Weights of a small image captioner.
Training: soap at rate 0.0015, 4200 steps.
Rows from block 12 of the image encoder of a small image captioner, named by matrix and row number. Rows with one number belong to one channel. Each number is 500 + 25 x the weight over its row's rms, rounded and kept within 0 to 999. All counts start at 0. Numbers have three digits each.
After each channel's rows are labels from the 100 images, of 14976, where the channel reaches its highest value: "patch colour" is the nearest of a few named colours to the mean colour under the peak; "strongest on" is what is common among them. Only what is clearly more common there than usual is listed. The data: rendered scenes of toy objects such as cars, trees, mugs and chairs.
# convs0: expand pointwise conv (encoder.blocks.12.convs.0.weight, 480x120x1x1), inputs 0-119
# convs1: depthwise 5x5 conv (encoder.blocks.12.convs.1.weight, 480x1x5x5, trained with AdamW), a 5x5 kernel
# convs2: project pointwise conv (encoder.blocks.12.convs.2.weight, 120x480x1x1, transposed), outputs 0-119

convs0.281:534460494543539451512478480499478501518473488492495504492500511538483556489505476479491490517519500491492508464484540493511532509507493520488481503510511518525493513496466454509430509500506506493475489521506494509476518506531511535507468487398496536481535497476502505507544526487492438523452496506463495492511450477472515525467463517493484476466496487484494495
convs1.281:497495551503466491520529496493477534518500505485523535515463466486527476454
convs2.281:476480532506503543529519534476449538457478518486494509503483501488519538518497468494499486481506475487453483523517541472533481506543494505529553526529488504480485500535534511501476497507506480500514500513498520521449488485490489478495480526480539488528464515511497448461506550536523509467496512504505529535509497539456448534517466453475485505475532511518481477
patch colour: black
strongest on: trophy; black object; largest object: trophy; its colour: black

convs0.362:500489523522526458470517494516541523447479499520503517456486519517482506571485536542532491506507541483467499480510473532488522521487485542461477500505475469468533494496494518537505514514520491504523461506534513518511491531518482486476509496519480437469554463501532494503490508532488511536527518488526516493478537505503538468490519527528530481502530472484542512
convs1.362:514496502496486488518608492499503513473513492507491511477475496496484504511
convs2.362:498542493515521497528501495471499529542561512496510509495471538515514536502502513497491507531503530523503478514550501475534531425523506509490499489458468460509469451528532506546503490503433541493509491483486489502495485508483493516502502469508548564474529526519483528518513469504458513477486493492510513536480488512522515512514493502504489492556490470527539510
patch colour: brown
strongest on: dumbbell; duck; largest object: dumbbell

convs0.144:455457517490528471506483530536540515520488513531514485514467445458549446505516527527485502488511507505493482519513496522474492500561510485457502485482499464496499511474468523491476472485504472549513475488494540471500506491505527492523543461515511465467494527525496478530462515510456492478509500494465516539529487490515471514493545465496466452495486499507469474
convs1.144:482495420472489472502473501486462501520486483486509491494491507502442506505
convs2.144:598500538516493507456520523509481495478516521507472507474522477488528474462477508518487469500487545484485516492504492532507526548521515517464514522532514509487539520493519489509488543504496490563482483489519497484479525519518469533487509498502483518512443489502527505510520498500487532493500515519498498536525546522551472509498500486538520517514533484556484442
patch colour: brown
strongest on: count: three; checkered object

convs0.143:491494484498502501507522523487505509461496475457469518476511526490492489465491456501476478528527535514521483471483452540490543479493473477462506510529491510452526512525447518492456490498505487498481459504504452518482477458519529470496544488505494501559514480494452469479479465508510466510496517470488486501463520553535482499486476510478519521542551496531499510
convs1.143:469481495499506507484504518466483533558520491488520537507482492484438491527
convs2.143:533503465494510516492483523478522463494473523500478499498482473503478481464506511485522496476516504512564462457513482494543501519467502499508549516510474455508458528530481462472489488483502453505489501529475503553514468472477532537518491542492512535465565463459510470506503524500503524446481533486507497529528479494518516517483510490480498504539487532512492538
patch colour: brown
strongest on: grey object; brown object; its colour: grey; its colour: brown

convs0.478:502474468538514453519515514570467532520497501488542494536500462515441488518481505468501505494537504502511507488502465482477476516494528497528479484464473533494505504519522515511503474502501513486533504520464524502502487511518502490495499475529473443470510476555527489512527524485448539493524484499484481531493487499482526479558509496549524493497525458568499514
convs1.478:506486508492507496486435485507489518461480517460490566492477516514507515523
convs2.478:508504500546522508527541497493521514527466510510487477517458487502527513511518522494538487516500530525527497499436475503454515485518564535541480488494454480514518480546493524504502486511536451545494527462521480474493499476490476474539489471506522469523521526529516507559499529474516498509538496517491558483511503536462519511490506503498486464474508501511460501
patch colour: pink
strongest on: pink object; chair

convs0.418:497493520483533518486464502487529488535516457473510449512508500453539527439534512545494484497488474471462474541522519500500498486520511465510537532474442517477474487497470481527542494529509472490531499460474486480480484488531513467496530466525498492478467487497517523496486478485506503525480454461501495502467491521481532522501507515474461510487539461478461486
convs1.418:493502480516486496511481492496506490446483503505503531516498482514589526482
convs2.418:513482485497523496510502482446511529488523454520501507516510493537529514496473512518524514489526524493529481523514470474526491533490481487496519513504560512502492458481477489470461507496487497517442521513544495517508536448489504481460474496486505508499503442456487489541505485444510489508520501532534531483525483490529472550535505444546498478504529484508475458
patch colour: pink
strongest on: boat; largest object: boat; airplane

convs0.473:553504522518475489498484489490503525514510470517505479479505448516500553482494481512518483519499478461536482530512493529507493493528477485499492534491530505547539517538549516498522529551478464504522489477537521502528457483477509525515463500481507490490557501498500530545491498499526544525490456536506493462496531466524502488536448512488479544471488469470508493
convs1.473:509490481468444509515500484443500517485492458499468492489449501492516521487
convs2.473:525499526491499489495493455495495510485492476550475514479534515527531489513507490523446529501519508478524481510492520492490500503498515465488556479499455530491466548465462487477457452511525492511528478512489530476475452540518506481498507485472489449516518537499463532469461443505519487469498498507476505494482458560493489513487522513508495504457504545524493516
patch colour: pink
strongest on: umbrella

convs0.78:412516513490488522513495501474485500506473461511510535511504485526490572477448496457504522497523505500469530512487502482489543477451468489505509529470524486489507490520521463516474503500528531472527501494486514498478546494511507448422482530503554510486499487500454487477494532496512501527533500499503524512482486493451531508516509489452502473485493494489513497
convs1.78:461506483476501453475476463504494458462468497488482462494508512491538509518
convs2.78:506485476514510471488516519523510489558513540522558475497503498492488494455549471537507522472497521501483471492477510488484490508493462492508553498464506489513500500530491509512512453538470446545477432521484485477517520449496496491493478465526526486459474516530524495545469478539508516522520482518472518514511526480517510487490532499545506520486521474524489532
patch colour: white
strongest on: dumbbell; car; largest object: dumbbell

convs0.7:526460486537499508526498550509493535484518483490527525481455531502476511491455477487507522466495492530516492558475498519514477481518514514504517537550488512486509513518493494499520531522478528485491541509535518558481521491504469506530500533508518466505503515476526540524483461489516519547534499500546517509472475535528557493454533521469543502471525493493487484
convs1.7:480519556499476479478502514508488561508541488489493519511469480462490524501
convs2.7:519496531463531513521538533475496483494472521496511486463493506466485506477497488535468525463471514502472480484494485525501468502515459462508461530539509520456484515536475531482533485511494484493463489519492506511499514517471496503517557481495512504555508532492532485503549533496535485542480479527556507530484514501478465526510463542529494477513525500506464555
patch colour: brown
strongest on: count: three; red object; airplane; its colour: red

convs0.223:525488491540467474469459519515466461482495471467508463463484484477463510537530499477498511505448547532509544528513504487485458508492463506481542477531479487517486505477485511510476469481451526452529492474478478504482487539486506487452524465507471514502532513484522502473493530496524483536495537528536496479493501485477514512450471473484469513501484515468525493
convs1.223:500508483507519498515470496487517511569556478492500520522478512517452484516
convs2.223:518531479465527538510550518520546495508518468510486512501519523511500530474497475522499543465471515464493514488531506507496509508522474465537510501467495500519531520496490508495466510501474517518487528493542508540503530524488524486463491530504504526513489522519485523490539525529509569454456487473515561519496495505474504526561546462525525484527461525517492512
patch colour: black
strongest on: striped object; sofa

convs0.296:472507453483495467502525475480470507509527471557528479497504536517530509477488539518482478522520512532495542559500510512510498518512497464493471470488473464443545462503476486477501477493498476508501509475514545499457518508490525517511513538529477505524529519464521517524490476501509458563476491484501525496505507522520469450532493523476482465507495484554495508
convs1.296:505492483497493473519517490488466535589521477486507522495487511497466502509
convs2.296:511510566509505493473465466475485472544546501534499482510504513484455481502518487511481447526483496565473548515525462476545475500510476537512484507477508495463505482517508531512493507510503476529495541514559529486521522490490502481469465521532475498436473524503512490469541512495520490494492494510494494475536490495527471490507477554499500495513467473480486480
patch colour: grey
strongest on: white object; yellow object; its colour: white; its colour: yellow

convs0.335:513522535498507518491481478480508500513529503500502520476522456504483467485476554456497481494501501480508506535465500513476499503521486500465522510502510461441529446477485457530509508463513484461472525502482504497538475465548482505511506547522511501539443511479473469527531495535524512475530492511461508530494494476535516510522476479480509436484478505481503551
convs1.335:492490481508508523488497496512514516587513467504488536520498524490463506530
convs2.335:531537511499490487545486495487471494476488515518472497501551504486471469486528507482522464481463514546499519499486492502504508514507486514505469524470462475529498519467529496490517529474508510541508544436558528549542488528493494454500507489520509506511478486437528498516481542547501498513494473484504474497495515521568518516515528493463502469486487532529478509
patch colour: pink; white
strongest on: pine; largest object: pine; rocket

convs0.151:499504507475510457484463475480531525518471522461477492501488487551470518494493446515538542513493481523519510494524525479475505523509517483540476509504512513495537503508473469509482491506545480522523524505523510491501496486507462502500499539472532501484488517501462573503501461475518526522536499503458516474496428546503465559523529528496503538465500481496489512
convs1.151:534534543532539487535542514532520519528499512501496501500511512471464482507
convs2.151:502520509489540527488505505534502513534527501530475504458476493501515499517503520547490511505540487496484499533519495515517542494523460530504505520498553498512467522519508481508433499480519504510441467469438509446519501456528499528525504530517478505547469458511506525539487526469491462466508530466521453501504506481478481489500528475521460499512508526501511480
patch colour: black
strongest on: count: one; ice cream; largest object: ice cream

convs0.68:481463499506486490470504505563514493502509478540521473545528490574474527507488500517501485488498498466477509485520552480486490492488493513525487531505544518453535501510478467470516534489513497524485455446477498491527527519538506493498476532489486510490527546532545530513475471477503497542486520473516488511523508503454502517526511510465527476477497547476466483
convs1.68:499521519501499521495529508499530508565511510537509552494520479462498488463
convs2.68:461504515484530473500470519485516473458466497538476509463488483508465470523508465498513490524494521498534457476519500518538521480500446527500526496451526525524541494501460460497480477461485498512539469505475518512501495501511494519491534506514472490483434511505492503481448528493530507465569530530547479515476519503535505514486500490495502521505507521484551477
patch colour: white
strongest on: count: one; white object; its colour: white

convs0.344:465536511487456475477514502477464465505501507476489515544484497519435466532487505500540451456478537505491504496469523500508485525482534508518442466506538481506515489500518472481496535498518533516493525486500497453534493483462508458480503502443512469496469494481490485501493488495463517472493500513516477542445501466527469510504531541481508523459506507508492529
convs1.344:513457447482481484488461523490492530484503496487511549529496462508530512485
convs2.344:539522483436540500542497534520547471534521538464451530497475498494495475554496508455496464529485517494469512481474482468526485522506522560505509472479475490528532508494471515525485478460505531475482470498512539449474520514479511533546495474507483479503496508502468482510508518486494485499498516491488535522513521496515523498484509499450497486496435510509495498
patch colour: pink; white
strongest on: teapot; largest object: teapot

convs0.76:501505524503485524457528467477509505471460480509474535507512509553468535483533519500546482511463548513462511518463481491498522525499501524523524530496498459444519520528527505475527524493526515515546550473444506523526508500475503509495512531494534521476512504518520528497538491511503528517554508518487528519488535483515544492498509489486483568491511493479525514
convs1.76:515503506511507501454438485481483489494504493507540567509487519470485486488
convs2.76:541519504478525478467472516495483515451481503485508505482507485506551511541500527500523502553466515494508522502464473505502473454505469517497497481486512509461503479497485517438498501487496491452488486514502426465478516481514511509490542505459492478525486497491478498441486488490479494495556479491489490495449487465529483448502527456477495501524504483457498456
patch colour: pink; white
strongest on: dog; dumbbell

convs0.70:542507480494503464524508493484530472546526489493539500485559511500506520529507503486478494526477490502518467541500469461459518501474512485509528513490495519514502504485489471493538524474502488549485510575508482491499472482511546509484497445460453485532516510519477510538493509453456474455508499522527530478495540531483494506543526489523503530501470511501540503
convs1.70:498484473515501500483461491489481502526536488474526549525471496465461457495
convs2.70:501547491484551474490440500474490482522524516518500489500481549495498495444553539506500488529492484512463512509519488496431509504480479505470506483480472499505506521458509519495539533487510511536495539482512461501520548485518493521513505485523494518513498478512533512499463459501482501499495424471488538471467520488477511457496488518463482533542534487499498489
patch colour: brown
strongest on: pink object; orange object; teapot; its colour: pink

convs0.104:485467465510479534530515483496492506529488499498482501488523521527452493510488475493481432513523521503484529558530515517540517523475497520517485464502519499500516520470502529485450509541478515482522476534523537435531500441481485488512491482522482557459508508484519541531479499502479481486497470454495543506480513513521495515483481480501442536487499513511489506
convs1.104:506460477499517484471478466497503493476485483458500551488475458471463502498
convs2.104:507498477528439501472518477510483467512481463483481483491518511522483533508497514474502518460487508492517474553493525473503478541514521506491488503514501477455503544468502477519503477507505512492527469527520476495512428472520484491574503499527488532483457464498484494452506525538490471476511512503484536534532520480531481480476499538524482535479521543512505538
patch colour: grey
strongest on: ice cream

convs0.213:517512467504532517518459509507514526518479487516506493545516498513462504506498482453540511459507500514504550505525486480430511521511506464517513523523498494480475492505529479506471512485472473503505581450491528513498485457497499530528524518530506511499461496482500536459481499513461516523455498498456452525490481468506545477518501521511479535543487519519515495
convs1.213:484505478501475478532441507503511512445496498527493496493522488460553494501
convs2.213:489505467457502456464494506514464508475485534472511465484511483497501463510500483527554480528484517466469508504462489545520485495514516494509496502484500545505508485476530495503467527449494517493473502509477505467442500563455518467548519518491477515526501483469526528481482511483496481473516505507457488526470502460465464463539499474526491512535488452498521499
patch colour: pink; white
strongest on: count: three; teapot

convs0.205:516476530525540511500505488498499511543505514496556479500524516518527474511524527536505438514541476483459470502514508520476485516480505503484526492440442486481523481492516513526481501466528467505521509511476491496533510521514512531426466502482496511516526489534500501464459538475515466517456514515497478487477503529505473516541478510549518500496460502529529493
convs1.205:484470462474512484510527514507505524585498507506474520493495525480491496527
convs2.205:500508471531513478517476535528534528526504510526501479464508546465470481495536515481512513555492530519538512463553473514554495440505470517497495513493474510511480459503525534499526500504485488536517512496493507523520486526480524508528499472508466477511511486521509473500519499484448521500459483529517502471524489510489532454550552482462461495484504508459475503
patch colour: brown
strongest on: yellow object; its colour: yellow; duck; largest object: duck

convs0.234:464517530498477500517533513502463542513546434484526547510525494489491488492499525491501508478463523496511458491503517540529499511535490488469490503495522475491511516522536478427505527507549485491545539529520523530513495527480502527506519501516494507481496502501508529468502430541504500485574534481493505490512475516485506515509523455493502501466465521478505508
convs1.234:492507501469483487512479500484538449450488530490490487478462506508554521497
convs2.234:453487516504482525493503523502486514513513489506480507458493526525493478517499488497458551470505557538474497487479492475534554498498498476478534499472448544536554515509516503474514469511487529507497474482476516503536504487512510491509513479514467552490472492523495506518499458495539443471497475530535468464495453495510452479505535522452497494488530526520501512
patch colour: pink
strongest on: car; largest object: car

convs0.320:498503474457544559491526504536484545516502480520468509506494530524534486499491520492497507493478551563493533487481516488513504500501490498498489539497493494430495510452511460500492547455526497516499488466508505540519453499495537470510501514504463474505507513519483498506536478492524510522501486525505446540464486502538485488523506517526532529514496518444510539
convs1.320:504492473487500491485485497507509494543504488484490606509495495492506504492
convs2.320:507509476470487516494494498499475471521525525501462471506448509545503498531503468518509491519422480500506494483526530534527518519532449469472512504494493542519489560510542523513467538504529516475477483514497473546490477516499529495541445527475499480509501501489482491505544510519521492485495509495525455520504501490534483509461481484475501482547452523507471475
patch colour: pink; white
strongest on: umbrella; largest object: umbrella

convs0.448:505535536518502481486455499494477504478506479492517504524550487516503482516501528503498508482502543458494557505432537524468506490493533519491489479533533491529451541507515481448503467464482480492483500469475535534496505499504529491524486494535482477497453534455491491508504504524470495533497490489475577469465513470496532494509478476502472503481478499523479520
convs1.448:514493472484497496494513480477467524567523474454494532489466482486479489484
convs2.448:487528529517503512484520507492484491480513528530487471480500519491476476471529499508494490493492497522484554484502498544506507476456511498517497505444501450539511513477524534486524505530459487539463541468520479509520494449470500485504502481494489455494506478506545505533463525468541486530538481465455503439475497456495493508512545496458504501475534525498510466
patch colour: black
strongest on: black object; its colour: black

convs0.463:540480478502551488493470473497510495500481522524526498490513470490502544580501472504485502486480532462545513513543481495474495493507529525462530502487479457485492479462514491529494469499482513455519496537463564484502556470480484495545529525498498486471525502486496509474504452489494500543509507522455522493501508494507516492462518517481539515544482481521490502
convs1.463:498495515502498537498474476525482487519491502464472470443496531505549506540
convs2.463:473466504466493488544475511502516495501548569518546463473515514506472507534503502509522466549485494496508456501528442546515458485513477530512550508493476504527488521514453493548489494495473516498517484486533533469440495497514476487460495506510485529469479497508494496467490518501514497490514486483485485512443517531506496483479505528487454497510467463482494524
patch colour: grey
strongest on: count: three; light from behind the scene; trophy

convs0.125:527484490496487501498449532512515513498504477506518496496528490465519506495434478502464522484532478491517499510417481532503497519540515506489475492514503499500470459483454490466529470477500520491568489470465483463484502496486465521511494458516464505500524497508485524500518508514500525479534471545473509444477496518480462481470544455496508508491508468518503541
convs1.125:492476470500460469504528505504493541574530481481502520500480500496468505495
convs2.125:506496554544526520504480502493524483529536513478508473492531518480489507500480484453521494516515497487491458521488529528545509519502449547526482488475504492527471514423565494499545526510482493511498537517491482462521519488495511518478492468510515521465503491506548510489494520511517501475519481529522496450521497491492464496494501461516565466537487482519484529
patch colour: brown
strongest on: pink object; its colour: pink

convs0.346:427492486494514511512485492474530503505485530524504562497477529549502485495472520453509485474473489478469544498526478461508500511529485510514512470502523468511501500516493469517484516513522513466522517457482532519481516490513490506477515521516517508488523449502525538506505524500452472504477479502549519477497466488485484530458536502438461527497544501475501554
convs1.346:507468472472479522486452493471504536534510508486529561503482524511512496490
convs2.346:476495492461528476537488518454549477495500485440503513497548514503520509537465534464508543502483502471516548497515520491546468535501481484489529523488500483512498486522483442472523483425494521460461540505502490506511489482500471486489557531472493504495480483482491479480519512498483495460516503494497527481498498497549474491481509475470492520478478461525472499
patch colour: pink
strongest on: dog; largest object: dog

convs0.50:484471480510562517510498484503531468558475552471470536470511503497487537486501478510512534524501517495508503468503508507529463528445503479519511510501480512505474486537450511546474473496495486518498512498495517513516512508553530471515463494468531477511503532498491521485471509503531488480479459536527526503538484476550499499509546476444532496509548513503474503
convs1.50:516530541563530532520521520513513503508512520519528487519541488515521501524
convs2.50:499483490489484492460500495518507558532462493498511467513526516493550517531515528527463487474523467473484528485525419519470488511517498547481501505530553492460477531525476484527500465470517528497517533511511489503459448496477485513461514520479489470487454493518517561517471492485484479523506523482501498523506484493501483514504490509463531522480512514525538475
patch colour: cyan
strongest on: count: one

convs0.84:522502530460494493521503502496502488507526478466477526501532489526505487461485505465464481518455491495500521509515512509507474489527484478505488450466482558511471551471465484519495467508502491511525477484524505518495440492533476533497479507487466518421520498460495528520522513491514506486519478526488471558499514531543478517492444503466503477468500472508458524
convs1.84:499488491498488499523550506480489493548528498463517450482472509530544519490
convs2.84:536488490549485483479475479511486484493511469487489526520434517516481507516481520560489509520534513543541474467463485525503532485503473540509494501523490545507500507503502485493500516485521465492585517457502548469508468488470528474532472515544463485486496454521525526477475504524505516474469478497510517487514496492496477507516513482467474522520527507492487457
patch colour: grey
strongest on: boat; umbrella; largest object: umbrella

convs0.242:485435500521477559498464491464506501512487526490489492520521527522469502480489444492498528508491506498501509480500539483490517532527530467447494470541487522522516496486555510538544503511499453464501457501494495524507531482502457499496501510492508514509485502486530529486460483494495482504469499529539460514516499500505496479548505450479474473508501487569544482
convs1.242:494543518482510492497500500494481508527525484481520596512490480499496507490
convs2.242:514510476539512563476463529526528515548557490460479514483481510496522507513507461531465490492502474495463477520483510487514483524543505458514504534468522478451487494552512519475481501489495500489498527503511508508557504504509484509512486503478508488519483503523502482460524478521541515475469470510548500507510525423504505502494440481500508500480460489493480461
patch colour: grey
strongest on: ladder; largest object: ladder

convs0.269:541514466522462479516544512490533482528517482503525467485526513542517460453467467480424506476518503490478492523507521475451528534545453488513495502471462513490518522486475491509507474491506500482512508486467532484538508487510494517469498507512531497455500452487485540498516484511482536503522544541508540489462507472469504478505498480531501518502511545520512506
convs1.269:484466490490488500504505496502475513598518484491502527511471493494472488502
convs2.269:500456499530515515516518498509465517494514541492483482509473449501465463468489514464486480497467488471510459481517459472496481483549487504516461499516495504492481547527567509476527512501510499516482531502470477471506468511495487523470484475524531531469489476502521498450489495467444524469521502493506504462493517521507490520512551506543462540534537506511466479
patch colour: brown
strongest on: red object; its colour: red; dog

convs0.352:483484505521513497514521485472507542485506516501508536542525490501485505514488469507501533456529514526478476491512495538473509481517521537472501449498474496512500504528459524450522534503489459554495540473479493518529519570459510499494541529514535483469476476558546513476503440537523506484509495467514494515478494513487488496517508484541513494513516483543507506
convs1.352:515499486513509512470441507488470520480487480469539561519477492489510523493
convs2.352:481499469489513506534482509458514520504519483534514500546518497496493456503463436496500500452447477512473505513480486498495471515539475537544524506526499512533485541500476501491457476465535495528473522515505494429508516479547480525487502473505511531484466517511487502537505489466494484516469508547498495497502512519506496530505544540514471476555478466487490520
patch colour: pink
strongest on: chair; largest object: chair; ladder

convs0.236:492470476532513506530485540501510438518478493498512512505479456523471488494478545532492467443482475505476550485484505543536531461482523492521523511514510502490482521497460462484504510500485539487457487510511514502488501486490493533496487470520525550502504548486549493472494536511490514501524534465483486477474466540499534527453461461492474498465473483509497493
convs1.236:487508511497462471502495509510459534513518481464495526494465462459511490451
convs2.236:492486518484511538500470503499485494513477530524496489515497511440519514444448519553526506503498493495452482536494485487488519501528456510489492553571538527466498482492537502550484487515472428525497504495478518507514539501454469457501523517519521511515502515519490486508496506487509527526467527502488561514510501463505482492485482488497518450523509502500485495
patch colour: black
strongest on: black object; its colour: black; striped object; barrel